python train.py --encoder_activation="gelu" --encoder_fused_qkv=false --encoder_parallel_block=true --encoder_slots_per_expert=2 --encoder_shared_expert=false --encoder_width=128 --decoder_activation="silu" --decoder_block="basic" --decoder_attention=false --optimizer="soap" --shampoo_beta=0.99 --one_sided=false --grad_clip=5.0 --epochs=37.7 --weight_decay=0.1
Rows from block 4 of the decoder of a small segmentation model, named by matrix and row number. Rows with one number belong to one channel. Each number is 200 + 30 x the weight over its row's rms, rounded and kept within 0 to 999. All counts start at 0.
After each channel's rows are labels from the 100 images, of 14848, where the channel reaches its highest value: "strongest on" is what is common among them. Only what is clearly more common there than usual is listed. The data: short English words printed on busy colour backdrops. In brackets: how many of the 100.
# convs0: first 3x3 conv (decoder.decb.1.0.convs.0.weight, 128x128x3x3, each kernel summed), inputs 0-127
# convs1: second 3x3 conv (decoder.decb.1.0.convs.1.weight, 128x128x3x3, transposed, each kernel summed), outputs 0-127

convs0.13,210,278,215,188,180,202,212,212,180,178,173,207,186,186,199,137,184,169,156,256,248,236,234,217,171,201,188,237,195,169,243,252,219,187,212,186,193,200,239,224,187,212,179,241,196,181,237,234,161,232,202,235,142,174,213,259,195,168,234,151,253,166,139,191,223,191,235,219,223,209,163,195,232,234,236,184,187,249,138,179,181,136,189,187,176,170,211,195,162,186,196,155,218,166,218,211,205,173,206,223,154,217,180,187,155,201,176,180,189,221,167,203,199,193,224,189,201,234,212,284,190,226,197,165,177,160,168,219
convs1.13,192,120,192,214,149,184,225,196,229,167,194,221,192,282,214,242,189,201,207,200,186,197,167,197,249,164,214,222,172,167,187,177,180,209,143,177,229,203,155,143,193,208,233,204,246,214,205,214,207,177,190,148,223,229,167,185,226,250,139,255,136,217,166,204,231,220,196,181,187,213,219,215,230,219,182,243,183,161,223,197,196,204,161,189,236,207,193,223,194,191,218,227,223,177,197,197,169,196,195,185,204,254,187,186,189,225,229,254,185,172,195,213,171,213,117,244,193,238,175,144,188,184,177,259,241,169,250,172
strongest on: yellow ink (32); orange ink (28)

convs0.45,221,194,218,210,210,226,182,182,270,188,203,124,198,222,224,230,223,214,214,239,196,175,194,199,261,202,200,213,209,223,231,245,173,245,206,225,192,224,130,186,211,210,245,225,183,183,158,201,272,163,245,208,143,184,218,241,229,230,183,213,216,198,207,205,173,188,200,219,214,227,177,154,191,188,243,174,204,124,222,207,184,215,210,191,193,203,239,229,232,163,217,228,207,174,212,174,219,182,221,203,196,132,187,178,210,162,172,170,199,189,107,221,193,144,174,243,219,183,200,210,209,167,198,142,159,196,164,259
convs1.45,161,160,162,182,184,195,233,210,158,200,218,224,209,221,176,166,174,110,160,202,218,220,207,169,160,212,156,152,153,208,179,157,218,155,200,138,155,152,182,168,195,198,145,224,181,211,158,205,165,204,129,183,237,183,163,160,148,193,227,155,188,161,178,224,201,218,221,152,193,183,192,241,179,215,125,161,193,232,166,200,213,224,199,224,212,231,160,142,175,224,201,181,181,218,232,191,191,232,174,147,202,202,232,202,206,210,189,224,156,211,202,164,204,195,208,164,224,175,167,169,190,192,209,216,203,243,228,173
strongest on: yellow ink (28)

convs0.93,178,215,178,203,231,193,175,217,187,206,228,181,181,191,182,174,214,196,169,257,231,181,217,187,194,137,179,207,192,164,199,142,195,153,168,217,232,196,197,170,175,137,177,152,191,167,246,188,137,245,232,146,172,193,186,194,179,193,204,195,166,268,146,182,240,205,220,192,173,179,218,192,176,179,162,216,162,149,239,231,204,138,192,191,153,215,178,185,240,211,194,148,246,189,174,216,164,197,157,181,204,251,192,206,139,162,222,125,207,195,195,189,189,230,178,190,157,148,194,203,174,217,220,176,171,166,209,167
convs1.93,207,201,182,194,214,204,203,186,153,212,173,192,208,222,166,191,182,187,164,176,228,165,146,135,167,162,210,147,194,193,185,177,150,180,188,118,177,180,171,243,200,246,232,181,232,206,135,163,154,188,135,222,200,153,135,178,148,208,208,190,218,116,161,186,188,205,174,193,171,174,211,185,205,215,179,173,230,203,134,207,218,220,169,199,214,183,176,203,167,184,246,203,178,159,204,164,196,194,214,213,180,156,221,209,271,208,168,204,198,206,205,210,224,162,215,169,233,166,216,182,225,173,160,192,150,182,185,236
strongest on: bold (91)

convs0.23,207,207,209,178,196,233,251,194,263,221,199,186,218,222,167,228,160,186,198,140,206,209,204,189,206,215,213,252,175,158,160,243,221,231,219,149,212,177,202,228,206,195,212,164,198,203,168,256,162,212,154,238,209,243,183,276,190,179,215,221,253,202,162,194,224,195,233,213,176,192,151,211,177,204,200,222,181,208,135,199,188,172,201,195,191,175,168,265,129,222,173,197,163,190,220,227,183,231,245,202,199,179,141,224,209,162,204,279,231,206,239,223,208,186,155,210,213,221,190,251,182,240,159,169,180,167,169,231
convs1.23,210,168,179,134,178,202,181,202,114,199,175,192,219,216,230,150,228,161,218,173,246,186,214,193,181,191,193,178,225,191,212,165,179,154,193,225,191,210,162,188,174,190,205,236,219,188,234,181,225,209,233,188,161,226,206,169,204,203,175,143,150,235,209,178,170,167,196,190,249,223,223,136,176,193,170,180,163,205,176,210,237,201,205,211,191,281,222,131,212,209,241,148,238,157,202,187,173,192,159,214,185,219,219,146,211,219,135,161,173,175,194,139,197,192,244,197,196,176,213,189,204,207,275,239,176,179,201,172
strongest on: the letter e (64); white ink (33)

convs0.85,211,232,183,231,243,197,223,228,118,185,199,238,238,211,182,180,218,205,167,190,172,138,214,167,156,222,245,286,224,213,190,174,243,179,165,203,203,210,181,165,188,196,229,195,203,144,110,203,213,233,190,237,183,209,232,258,234,159,220,198,185,194,239,190,178,177,230,168,165,182,178,255,209,226,194,198,167,249,235,180,231,263,189,178,190,204,194,174,245,221,213,204,242,202,189,175,216,189,176,184,229,188,184,225,262,214,194,197,163,183,196,204,197,194,242,201,182,230,194,267,185,206,255,209,231,216,237,218
convs1.85,189,222,207,163,135,189,190,175,224,206,169,177,143,244,146,188,179,189,239,236,211,239,198,210,225,196,144,160,208,184,161,217,124,237,177,163,201,196,167,234,162,181,142,238,194,207,246,148,184,209,137,201,236,163,174,156,155,189,190,184,212,197,222,188,216,233,215,187,229,189,233,169,203,200,235,212,209,163,188,151,158,168,192,231,199,177,220,187,198,165,216,192,146,221,224,248,153,252,183,168,196,213,168,189,162,180,156,205,206,181,211,175,175,231,152,155,211,178,226,209,218,163,201,147,175,168,187,216
strongest on: serif (61); red ink (29)

convs0.22,205,215,265,197,179,152,221,179,212,210,218,169,207,158,182,244,165,214,246,213,216,219,203,192,191,152,199,164,221,146,204,214,241,214,213,155,191,212,208,213,187,196,142,188,201,185,168,183,159,182,206,228,187,293,159,239,198,204,208,233,211,214,179,191,187,225,203,174,162,123,217,205,184,197,204,170,182,198,181,118,204,190,236,128,222,189,237,163,201,229,209,218,153,202,134,196,199,159,205,160,161,155,204,143,177,182,182,222,172,219,208,217,171,193,174,166,235,184,148,212,220,189,192,256,144,204,188,206
convs1.22,160,220,99,211,207,240,191,222,171,203,210,229,226,221,234,168,196,203,191,162,182,187,180,203,226,208,207,187,150,180,175,226,194,180,206,250,201,199,211,208,197,181,223,210,135,161,169,218,253,217,196,206,199,252,277,167,174,152,192,177,171,233,216,205,262,128,181,213,259,176,189,178,213,185,145,209,212,198,183,251,191,229,182,176,181,203,168,175,217,158,208,162,206,181,192,160,158,235,160,201,213,170,199,207,180,221,191,247,195,169,201,175,211,198,231,203,177,220,154,152,148,177,185,179,278,185,184,218
strongest on: the letter s (46)

convs0.123,208,177,186,201,171,213,185,175,134,212,249,228,178,237,193,183,195,208,200,223,157,197,229,228,218,230,262,192,215,229,190,247,184,198,208,178,156,225,207,163,174,259,180,240,188,291,242,222,258,206,137,202,205,192,200,211,159,237,185,211,183,255,135,157,148,216,241,156,167,244,180,148,207,191,188,189,169,170,215,177,143,180,200,203,145,207,214,195,211,202,204,199,174,203,210,210,187,221,177,194,237,196,181,199,260,213,236,206,183,156,188,160,187,175,144,163,209,156,166,200,203,177,225,202,167,183,187,235
convs1.123,176,182,152,209,254,173,189,220,219,242,93,177,212,191,254,200,168,177,220,222,240,171,193,172,163,209,150,213,191,199,190,139,196,163,204,202,231,174,183,257,211,132,189,188,198,147,195,175,136,195,230,162,186,149,212,210,182,189,235,160,213,167,220,240,198,182,138,204,215,162,178,253,174,174,185,189,243,183,184,224,230,188,194,156,205,200,134,193,179,212,193,187,191,205,205,179,178,187,197,205,156,186,207,221,183,150,151,207,244,241,178,196,210,162,199,229,207,189,236,188,179,190,133,198,189,194,232,196
strongest on: the letter e (68)

convs0.1,158,175,181,171,259,206,219,209,191,253,202,191,171,244,238,181,173,211,214,226,244,210,201,249,229,145,269,177,225,218,200,160,197,166,164,172,201,183,229,257,189,189,164,226,187,134,192,181,254,210,165,184,222,210,189,213,193,211,211,236,240,188,260,194,165,198,184,200,213,229,215,172,201,158,156,193,196,229,267,226,180,248,201,148,193,211,216,244,174,238,254,187,193,195,196,205,230,161,174,144,167,146,189,183,233,225,200,197,198,193,191,250,200,186,164,229,217,213,174,245,190,222,180,172,246,265,211,195
convs1.1,230,248,162,237,123,163,131,178,212,178,210,212,219,171,162,190,220,154,204,195,143,162,189,188,191,233,174,241,174,186,206,216,222,203,198,205,229,206,168,156,197,192,253,200,176,204,248,241,220,244,276,202,163,153,230,224,205,216,155,155,209,175,180,191,257,224,222,201,183,178,192,243,176,153,174,150,169,206,168,194,222,177,194,207,235,172,182,147,189,172,199,203,168,167,188,208,163,209,221,255,194,212,190,176,219,207,192,190,205,197,211,164,135,202,205,176,178,175,142,194,194,163,203,222,128,213,230,215
strongest on: yellow ink (30)

convs0.38,166,238,241,187,218,220,165,201,216,194,215,198,242,184,182,251,202,212,180,229,174,171,212,223,215,213,189,177,160,218,159,240,181,233,156,201,179,220,227,158,239,148,191,274,199,223,203,195,164,209,268,244,196,168,208,227,241,200,193,198,174,216,228,192,173,198,207,177,153,225,175,173,200,180,209,149,191,147,166,218,192,184,218,238,231,147,205,161,178,225,250,168,148,244,215,204,217,233,228,189,185,153,204,195,265,190,208,194,170,193,175,178,241,228,216,154,226,225,298,194,218,201,219,202,171,257,222,167
convs1.38,212,146,152,249,169,240,154,229,207,170,170,245,197,208,212,204,206,230,151,158,235,220,150,156,200,189,167,263,189,194,225,240,196,199,193,176,176,198,139,242,169,187,222,175,180,174,203,195,188,179,172,213,192,212,213,167,215,185,195,186,192,172,203,192,212,166,209,237,180,207,170,210,254,216,210,189,154,199,228,181,194,197,193,196,126,229,182,213,176,153,159,221,238,122,192,198,170,253,179,220,191,163,144,199,224,232,209,279,236,218,221,195,209,160,201,215,224,218,185,145,153,167,195,196,212,217,148,149
strongest on: yellow ink (27)

convs0.11,182,181,153,184,198,239,247,210,216,206,186,194,167,184,196,170,191,192,195,258,215,191,254,194,251,157,158,214,166,181,216,204,233,249,172,282,234,187,215,191,207,200,149,220,222,175,213,167,169,177,209,172,181,156,198,195,232,242,143,203,157,186,161,163,175,152,226,237,198,223,156,222,209,244,183,210,199,188,146,196,204,208,184,222,167,232,202,160,143,214,209,252,202,231,204,167,221,258,219,220,217,139,197,225,233,224,198,201,159,218,247,193,228,182,164,265,211,145,196,227,215,191,238,210,175,209,201,150
convs1.11,239,204,217,222,154,168,173,187,187,168,260,197,199,217,212,235,239,180,189,190,178,259,175,206,173,216,270,184,230,182,169,230,185,216,250,198,199,219,219,143,211,186,210,209,172,185,205,223,212,201,227,216,130,271,183,182,213,145,234,187,204,241,242,167,247,191,167,196,227,183,238,170,166,147,153,167,198,225,212,232,186,193,216,212,229,197,192,200,219,222,198,144,139,168,221,231,207,192,192,216,212,214,203,139,210,133,241,182,273,160,194,208,163,233,238,157,170,202,206,192,183,211,214,204,175,146,183,196
strongest on: bold (76)

convs0.0,199,174,176,206,195,230,213,195,248,258,198,193,245,192,232,213,229,205,203,205,208,177,199,190,194,183,194,223,230,243,184,141,170,204,196,208,178,194,254,205,187,150,185,167,231,198,204,158,207,201,236,198,227,141,178,216,186,200,150,217,169,203,189,214,178,200,252,213,166,164,250,241,195,219,208,212,196,150,156,221,207,161,222,194,197,201,132,200,256,210,184,191,224,234,199,224,223,192,201,192,215,154,152,219,293,184,210,167,191,265,140,196,241,205,135,206,218,254,141,172,161,198,205,193,182,273,182,220
convs1.0,183,213,202,164,208,191,207,206,180,207,244,226,200,223,202,179,187,216,233,163,161,253,220,189,166,216,226,197,204,152,205,201,240,230,212,207,244,216,178,184,192,246,252,203,181,220,210,191,176,176,192,192,164,239,206,218,208,149,213,163,184,183,224,193,208,166,160,185,220,236,186,124,184,143,141,152,224,177,253,197,137,203,170,192,182,153,301,161,176,161,244,192,211,236,177,165,161,236,209,247,190,233,194,167,142,206,204,227,177,177,219,223,192,147,231,206,168,174,227,184,214,185,182,216,223,247,233,181
strongest on: the letter s (58)

convs0.14,195,170,228,208,194,233,166,241,171,252,175,197,204,217,212,220,195,185,176,253,181,214,197,240,202,157,179,155,187,167,185,197,204,186,193,213,194,152,214,277,204,194,212,259,241,188,205,168,183,189,196,241,215,216,194,232,193,254,207,187,229,169,160,168,217,211,252,212,254,203,201,205,238,224,207,229,180,246,144,157,217,232,234,158,207,179,205,208,200,199,198,122,207,150,280,172,190,198,177,230,201,203,212,153,121,206,199,188,190,221,156,238,207,215,177,223,238,134,197,244,207,199,163,155,187,155,186,205
convs1.14,181,252,171,172,204,181,191,186,214,202,227,255,134,213,182,173,202,226,241,176,205,177,244,190,222,205,212,229,191,244,192,230,174,210,211,212,202,210,230,180,209,268,203,212,144,211,222,256,198,170,189,222,200,220,256,179,153,165,182,231,142,214,181,211,176,214,146,168,144,198,199,184,213,218,173,189,224,199,213,233,222,212,145,173,168,217,191,208,236,237,227,176,211,263,117,207,228,146,216,168,193,208,204,254,213,207,212,154,258,232,232,182,191,146,226,199,219,241,217,134,186,190,198,241,185,176,205,188
strongest on: serif (57); yellow ink (41); white ink (25)

convs0.15,202,195,207,193,186,166,250,207,226,220,245,181,163,208,198,150,167,186,149,216,181,198,187,191,225,161,182,184,176,215,216,180,247,216,210,227,161,208,176,148,204,204,158,274,214,226,189,154,168,224,208,174,141,156,201,158,169,214,196,209,191,177,283,198,218,211,128,180,211,192,199,177,198,264,188,203,193,133,192,195,158,229,197,222,176,270,227,251,184,229,208,241,265,230,197,190,179,224,169,210,200,199,236,197,193,189,216,210,204,247,209,157,204,195,245,205,205,159,216,206,197,162,263,208,139,197,177,224
convs1.15,224,178,174,193,199,200,154,222,186,217,212,199,238,228,226,201,233,243,169,213,178,155,225,228,187,198,190,227,205,203,183,220,197,126,164,206,243,206,138,229,175,188,213,163,129,154,250,170,226,170,262,221,225,182,174,233,189,215,213,109,171,185,179,228,211,195,200,241,197,219,247,233,196,174,230,232,189,209,175,214,210,132,158,173,193,172,163,167,191,187,248,216,158,198,188,210,199,203,220,198,215,228,163,172,208,223,187,209,128,138,197,168,165,212,169,180,167,212,172,243,214,244,149,212,172,182,192,188
strongest on: serif (53); white ink (26)

convs0.10,222,225,165,170,182,198,207,210,267,225,218,204,225,181,155,224,222,193,225,207,205,207,190,224,167,200,252,236,216,214,223,205,191,291,198,168,166,228,200,168,215,185,183,207,224,184,214,196,194,170,248,208,207,268,194,181,198,127,234,175,168,150,205,168,174,164,131,229,122,161,217,183,165,177,204,234,167,206,178,157,223,174,182,180,194,248,206,180,175,202,178,225,185,187,226,208,191,179,229,188,171,219,157,185,167,223,194,179,218,218,281,150,133,165,235,228,199,152,160,188,176,209,219,188,209,211,174,205
convs1.10,138,205,263,211,190,226,189,196,206,197,248,182,154,192,202,147,184,165,202,204,197,202,191,175,222,192,176,214,158,184,191,241,197,153,204,265,198,200,215,236,224,239,235,232,149,250,164,231,185,207,187,224,188,135,204,209,160,230,175,208,199,235,211,254,194,240,223,173,240,173,172,213,182,180,201,164,225,195,179,275,201,221,175,158,153,179,206,221,199,239,182,199,239,220,198,233,177,224,170,153,229,157,267,225,244,223,204,219,149,184,162,189,215,208,206,168,142,211,249,221,238,207,216,204,194,177,145,221
strongest on: serif (56)

convs0.32,155,169,217,180,214,166,167,193,128,227,218,217,257,194,220,214,229,169,200,160,283,193,206,223,189,201,259,218,212,235,225,217,96,216,234,209,207,226,156,236,174,216,173,192,218,164,142,219,200,169,220,219,195,237,183,174,229,165,202,147,224,178,267,186,189,182,229,168,194,202,208,198,191,212,182,168,210,172,211,133,181,167,164,169,204,208,212,197,206,167,184,210,239,178,180,203,200,246,147,191,193,201,236,154,185,180,211,196,244,204,222,181,200,210,143,266,222,219,219,196,217,202,222,200,220,248,196,155
convs1.32,238,204,197,176,238,173,160,201,221,196,190,182,167,219,176,178,185,209,156,246,141,146,193,253,214,209,178,226,223,205,152,169,234,105,130,188,207,186,188,161,133,192,194,214,216,159,274,171,202,210,210,203,188,188,190,210,172,207,208,243,197,220,220,201,182,232,207,246,218,211,236,255,171,212,199,232,210,170,145,227,212,230,234,187,211,225,133,171,165,218,198,203,192,263,248,213,201,204,241,204,213,173,152,256,198,197,211,205,161,160,158,190,224,210,208,180,201,215,176,214,203,186,185,218,167,146,179,226
strongest on: serif (54); the letter l (45); white ink (28)

convs0.35,183,190,178,177,163,232,168,223,183,222,211,161,231,228,184,235,216,206,174,167,181,236,194,230,124,191,181,165,225,225,236,212,164,228,228,179,175,164,263,225,182,261,214,224,212,186,214,190,197,173,251,232,139,220,196,214,198,217,177,235,207,227,280,228,186,191,179,230,184,184,193,203,190,202,217,190,180,212,147,255,203,206,201,213,237,230,176,178,137,204,226,180,248,214,205,190,137,171,197,197,165,134,224,143,221,173,229,212,204,199,219,162,215,246,173,263,175,272,179,222,178,178,202,178,191,190,167,203
convs1.35,214,210,235,201,273,141,211,189,215,208,148,213,183,230,213,189,166,204,199,216,203,154,195,153,238,232,226,220,241,203,116,187,209,181,128,233,189,164,177,167,168,155,167,218,200,215,192,175,209,233,181,210,230,230,204,169,206,213,218,198,159,239,191,161,181,239,267,180,177,224,198,198,194,215,219,225,203,173,237,91,238,181,217,238,175,203,204,186,197,194,142,203,149,209,184,195,235,228,233,213,236,201,143,231,219,196,146,182,236,200,191,198,192,185,192,183,210,214,184,169,255,140,202,208,188,204,214,194
strongest on: bold (78)

convs0.75,192,253,188,247,165,241,170,234,203,181,156,178,208,252,220,159,185,207,213,157,210,189,229,215,218,164,263,221,200,169,153,232,176,222,192,226,195,151,190,194,226,245,222,245,180,193,197,220,170,246,201,218,201,180,187,301,211,175,250,229,267,175,160,177,208,167,224,222,208,199,158,218,243,178,212,199,240,199,159,220,213,201,211,196,200,138,161,205,198,191,182,138,162,168,195,214,223,220,204,185,175,238,178,215,150,146,180,244,212,175,185,258,201,197,197,220,240,213,224,225,216,257,182,215,180,188,189,221
convs1.75,214,153,218,167,233,194,215,216,203,185,223,208,142,127,203,217,195,182,214,225,181,219,135,185,193,225,208,204,209,245,244,198,170,173,205,211,200,220,184,191,240,143,178,206,274,226,204,208,191,246,173,184,207,193,196,166,223,224,185,172,141,228,216,199,257,192,173,192,198,187,214,205,163,246,184,164,131,123,210,205,158,217,171,194,262,297,202,197,183,239,226,231,252,222,216,230,217,235,197,203,223,220,261,161,218,207,197,181,186,175,212,143,231,209,189,171,213,192,198,194,152,206,212,219,229,198,193,181
strongest on: yellow ink (29); the letter m (28); white ink (26)

convs0.83,172,164,172,190,231,165,217,189,232,178,219,225,193,199,225,147,218,211,191,266,169,165,161,137,202,163,208,188,225,236,243,228,178,214,230,219,220,214,250,206,220,260,209,216,218,180,139,201,220,143,229,217,212,191,234,234,207,217,177,259,170,186,241,198,151,211,209,187,222,160,222,220,225,158,236,230,187,190,166,176,125,231,187,218,198,192,191,178,193,175,165,229,144,205,184,199,207,173,145,231,177,165,209,219,178,177,184,210,163,151,230,227,166,212,172,182,225,211,154,246,210,230,252,165,197,264,219,205
convs1.83,248,231,183,221,212,205,186,173,172,240,153,181,207,197,211,243,158,175,217,225,217,157,202,252,173,219,164,218,195,148,205,139,189,156,184,196,162,173,177,222,198,120,201,185,192,224,242,177,146,197,189,142,200,209,168,189,173,187,217,183,208,240,227,212,203,182,180,226,227,178,164,207,147,207,153,181,247,214,211,265,212,177,194,158,195,188,149,212,191,219,172,176,230,144,180,194,173,209,173,181,194,222,199,177,206,143,156,206,257,221,221,167,173,145,178,246,184,175,236,181,201,150,143,237,232,186,222,192
strongest on: the letter e (67)

convs0.47,187,212,243,209,215,167,180,217,215,180,222,173,215,230,204,218,202,158,274,179,237,205,208,205,174,166,201,159,240,122,195,124,241,214,227,204,189,199,227,162,195,188,189,194,209,193,222,191,188,166,175,180,170,154,183,209,137,228,222,196,178,190,110,168,259,206,199,202,172,84,200,232,187,174,187,178,169,184,197,217,203,248,176,134,211,201,205,208,203,221,202,188,200,191,152,205,162,128,192,164,258,171,182,219,172,215,182,211,208,187,231,210,231,201,217,228,195,144,198,197,190,208,221,211,200,195,233,200
convs1.47,180,162,155,214,169,239,194,196,175,237,155,219,197,149,219,188,164,196,146,157,200,190,135,191,200,198,132,217,188,171,224,212,154,183,198,142,248,193,141,240,191,219,211,208,199,201,164,192,211,190,205,226,222,219,195,139,186,176,210,205,190,167,214,239,198,184,213,167,205,221,163,197,221,242,230,204,166,148,200,225,205,195,210,237,198,214,156,227,224,120,224,191,206,175,213,216,219,231,155,189,186,179,161,201,203,227,191,230,187,197,203,139,199,141,143,216,223,201,175,210,82,200,161,197,210,196,186,198
strongest on: bold (82)

convs0.106,188,201,169,217,242,208,211,223,181,182,168,221,183,269,212,198,241,154,238,184,187,226,182,213,193,245,248,209,251,184,169,158,151,226,194,192,210,206,187,210,146,196,186,226,251,220,150,207,163,217,177,218,227,182,213,216,236,146,192,221,219,259,235,206,204,173,249,173,179,222,188,165,176,143,190,179,280,248,231,202,160,194,206,143,213,179,191,144,265,233,169,150,208,233,152,202,158,189,216,230,199,182,183,159,211,201,182,194,238,192,171,167,186,193,184,200,217,177,225,197,143,196,210,205,252,208,159,215
convs1.106,242,144,207,205,208,177,170,181,184,184,233,179,259,191,199,205,201,232,180,176,214,183,253,245,220,171,204,179,160,234,231,203,219,147,221,181,170,236,193,218,238,198,166,109,159,145,228,225,213,206,218,235,224,188,194,222,211,243,181,138,215,181,179,231,185,171,212,219,219,173,166,285,197,189,235,180,152,240,204,221,232,183,207,206,224,219,189,202,171,168,250,204,216,173,208,183,223,130,207,107,209,194,216,218,180,200,231,162,156,145,212,217,204,186,180,237,193,214,169,215,226,228,200,200,166,224,206,207
strongest on: white ink (27); the letter m (25)

convs0.43,198,187,181,177,179,172,254,198,198,227,222,204,167,129,168,195,216,194,129,174,204,208,198,148,209,206,239,177,216,190,217,188,126,197,191,242,223,229,197,203,198,197,188,269,194,224,247,209,186,202,204,147,198,208,220,262,228,224,196,185,157,166,208,163,167,198,185,174,204,172,215,227,216,191,235,158,203,165,205,203,238,188,179,202,178,280,245,189,239,235,165,159,170,161,218,189,219,235,235,176,175,204,225,196,221,232,229,203,204,165,227,162,257,197,135,209,202,238,173,203,192,213,262,234,170,194,144,146
convs1.43,223,181,170,197,220,224,172,184,203,250,171,199,192,238,227,214,127,201,208,252,166,132,223,232,178,185,169,219,147,225,202,160,225,198,142,187,197,182,178,173,196,172,177,162,206,178,155,172,186,183,180,197,207,174,215,178,174,190,211,150,210,144,178,266,235,211,205,201,222,168,176,184,171,176,151,208,202,169,215,228,174,195,170,183,208,119,149,224,143,166,185,216,212,230,167,178,112,183,155,171,224,172,199,200,183,197,158,219,179,204,186,190,191,169,194,213,145,180,229,164,187,177,169,188,253,236,226,197
strongest on: the letter e (66); the letter s (39)

convs0.6,210,221,191,172,217,171,170,170,142,204,195,211,202,184,201,186,184,190,181,176,228,217,222,198,176,172,188,215,217,169,178,220,194,180,176,203,247,151,206,176,213,178,181,239,201,193,196,188,188,214,163,201,190,186,212,227,226,183,209,176,201,214,215,183,160,193,233,163,172,117,225,178,150,114,205,146,188,49,185,189,139,157,177,166,170,204,197,194,193,201,216,242,185,187,182,237,198,188,202,163,194,143,199,189,202,201,208,177,202,196,182,176,188,151,161,191,161,185,221,196,203,255,208,137,189,159,227,156
convs1.6,167,233,227,232,231,219,257,200,202,159,219,174,167,211,184,182,221,235,225,188,180,184,192,193,209,207,256,200,254,169,223,170,212,203,242,203,178,243,238,181,190,176,205,161,230,199,220,222,196,184,221,230,243,229,183,182,161,219,191,225,119,240,210,179,229,164,139,213,234,269,143,212,187,260,197,249,180,215,186,223,249,203,209,197,195,226,177,170,228,225,187,155,175,230,168,149,230,233,209,218,197,239,183,199,188,196,205,211,226,172,210,209,245,265,230,221,235,234,187,198,188,184,232,167,183,227,137,263
strongest on: yellow ink (29)

convs0.40,177,210,203,192,173,163,149,168,183,225,167,212,174,220,153,202,199,215,192,205,195,135,185,206,231,205,174,240,190,202,198,209,191,199,209,223,199,250,209,236,219,242,222,173,186,195,192,239,163,108,259,274,143,161,226,194,222,235,179,202,122,217,196,235,187,174,206,220,183,185,186,181,274,225,241,165,232,146,232,169,177,191,187,166,232,241,174,186,229,174,224,146,253,142,182,170,222,195,208,216,209,157,180,182,191,216,190,238,181,207,236,181,175,220,191,212,198,186,193,244,204,202,213,147,180,213,232,228
convs1.40,191,186,196,205,201,210,231,245,187,181,250,167,198,197,195,203,225,164,218,173,147,300,205,206,180,201,217,170,199,192,186,204,200,235,253,169,219,141,205,165,254,140,222,206,200,234,188,182,215,189,154,183,195,259,173,127,184,178,195,242,247,209,161,168,218,165,152,159,235,222,201,229,182,166,160,126,174,191,243,217,197,209,234,184,205,171,231,192,213,239,160,226,180,204,196,205,206,231,162,164,162,223,236,202,211,177,191,189,213,177,177,239,227,205,247,210,200,239,215,145,171,154,171,199,201,210,224,163
strongest on: the letter s (43)

convs0.4,207,190,230,205,198,183,146,217,185,191,175,252,182,224,207,167,166,191,157,155,199,133,217,216,179,203,205,161,212,186,217,202,211,239,231,222,186,170,209,200,217,221,230,185,204,158,200,171,213,186,207,187,189,206,190,190,187,189,217,235,183,254,266,196,160,201,209,238,209,206,169,199,183,174,215,126,192,186,257,173,181,169,262,161,189,161,185,161,225,204,157,155,204,180,176,227,256,192,181,181,163,184,189,127,258,175,221,197,120,210,214,269,229,262,165,181,159,214,234,196,205,207,202,149,186,240,225,197
convs1.4,189,223,150,200,178,210,205,181,189,231,225,172,209,157,193,201,267,194,225,222,182,219,199,176,246,208,189,188,156,209,195,253,203,184,166,218,175,236,213,218,195,233,214,158,142,205,181,245,205,197,198,203,248,225,248,215,169,186,191,190,173,133,221,241,192,214,193,164,127,201,247,174,199,211,149,265,230,204,168,203,216,200,138,173,187,217,238,197,197,162,219,216,210,211,185,142,189,215,159,212,265,160,222,255,156,253,168,214,185,226,244,156,176,141,235,197,186,224,235,199,164,198,218,211,233,198,170,207
strongest on: bold (88)

convs0.56,180,158,212,163,184,262,251,210,207,205,205,187,241,225,183,190,204,194,193,171,217,200,203,166,235,219,191,203,233,179,236,272,223,234,231,191,179,227,187,204,192,181,226,191,149,161,249,207,213,214,140,198,185,245,193,219,199,223,163,192,140,209,134,207,175,225,153,163,199,172,178,203,235,127,217,220,144,256,183,247,182,217,216,214,184,264,170,196,167,195,207,219,158,199,251,217,206,177,220,209,173,279,179,185,207,215,191,176,235,207,208,142,180,197,193,193,208,210,195,211,160,184,190,120,186,247,179,214
convs1.56,228,226,222,238,213,134,217,197,201,208,218,176,139,190,208,228,201,181,234,177,217,192,193,234,169,183,173,214,211,196,205,180,177,191,196,220,237,188,244,204,257,256,176,201,245,266,141,169,219,166,217,197,144,158,191,216,216,206,203,187,246,136,211,207,228,211,180,188,194,198,177,193,183,229,191,188,209,168,228,161,223,184,188,194,246,138,213,222,207,187,237,189,228,232,184,166,228,142,217,178,206,121,235,179,144,164,258,225,190,206,207,244,198,205,137,195,203,177,248,217,240,215,220,238,196,167,263,202
strongest on: bold (98); red ink (28)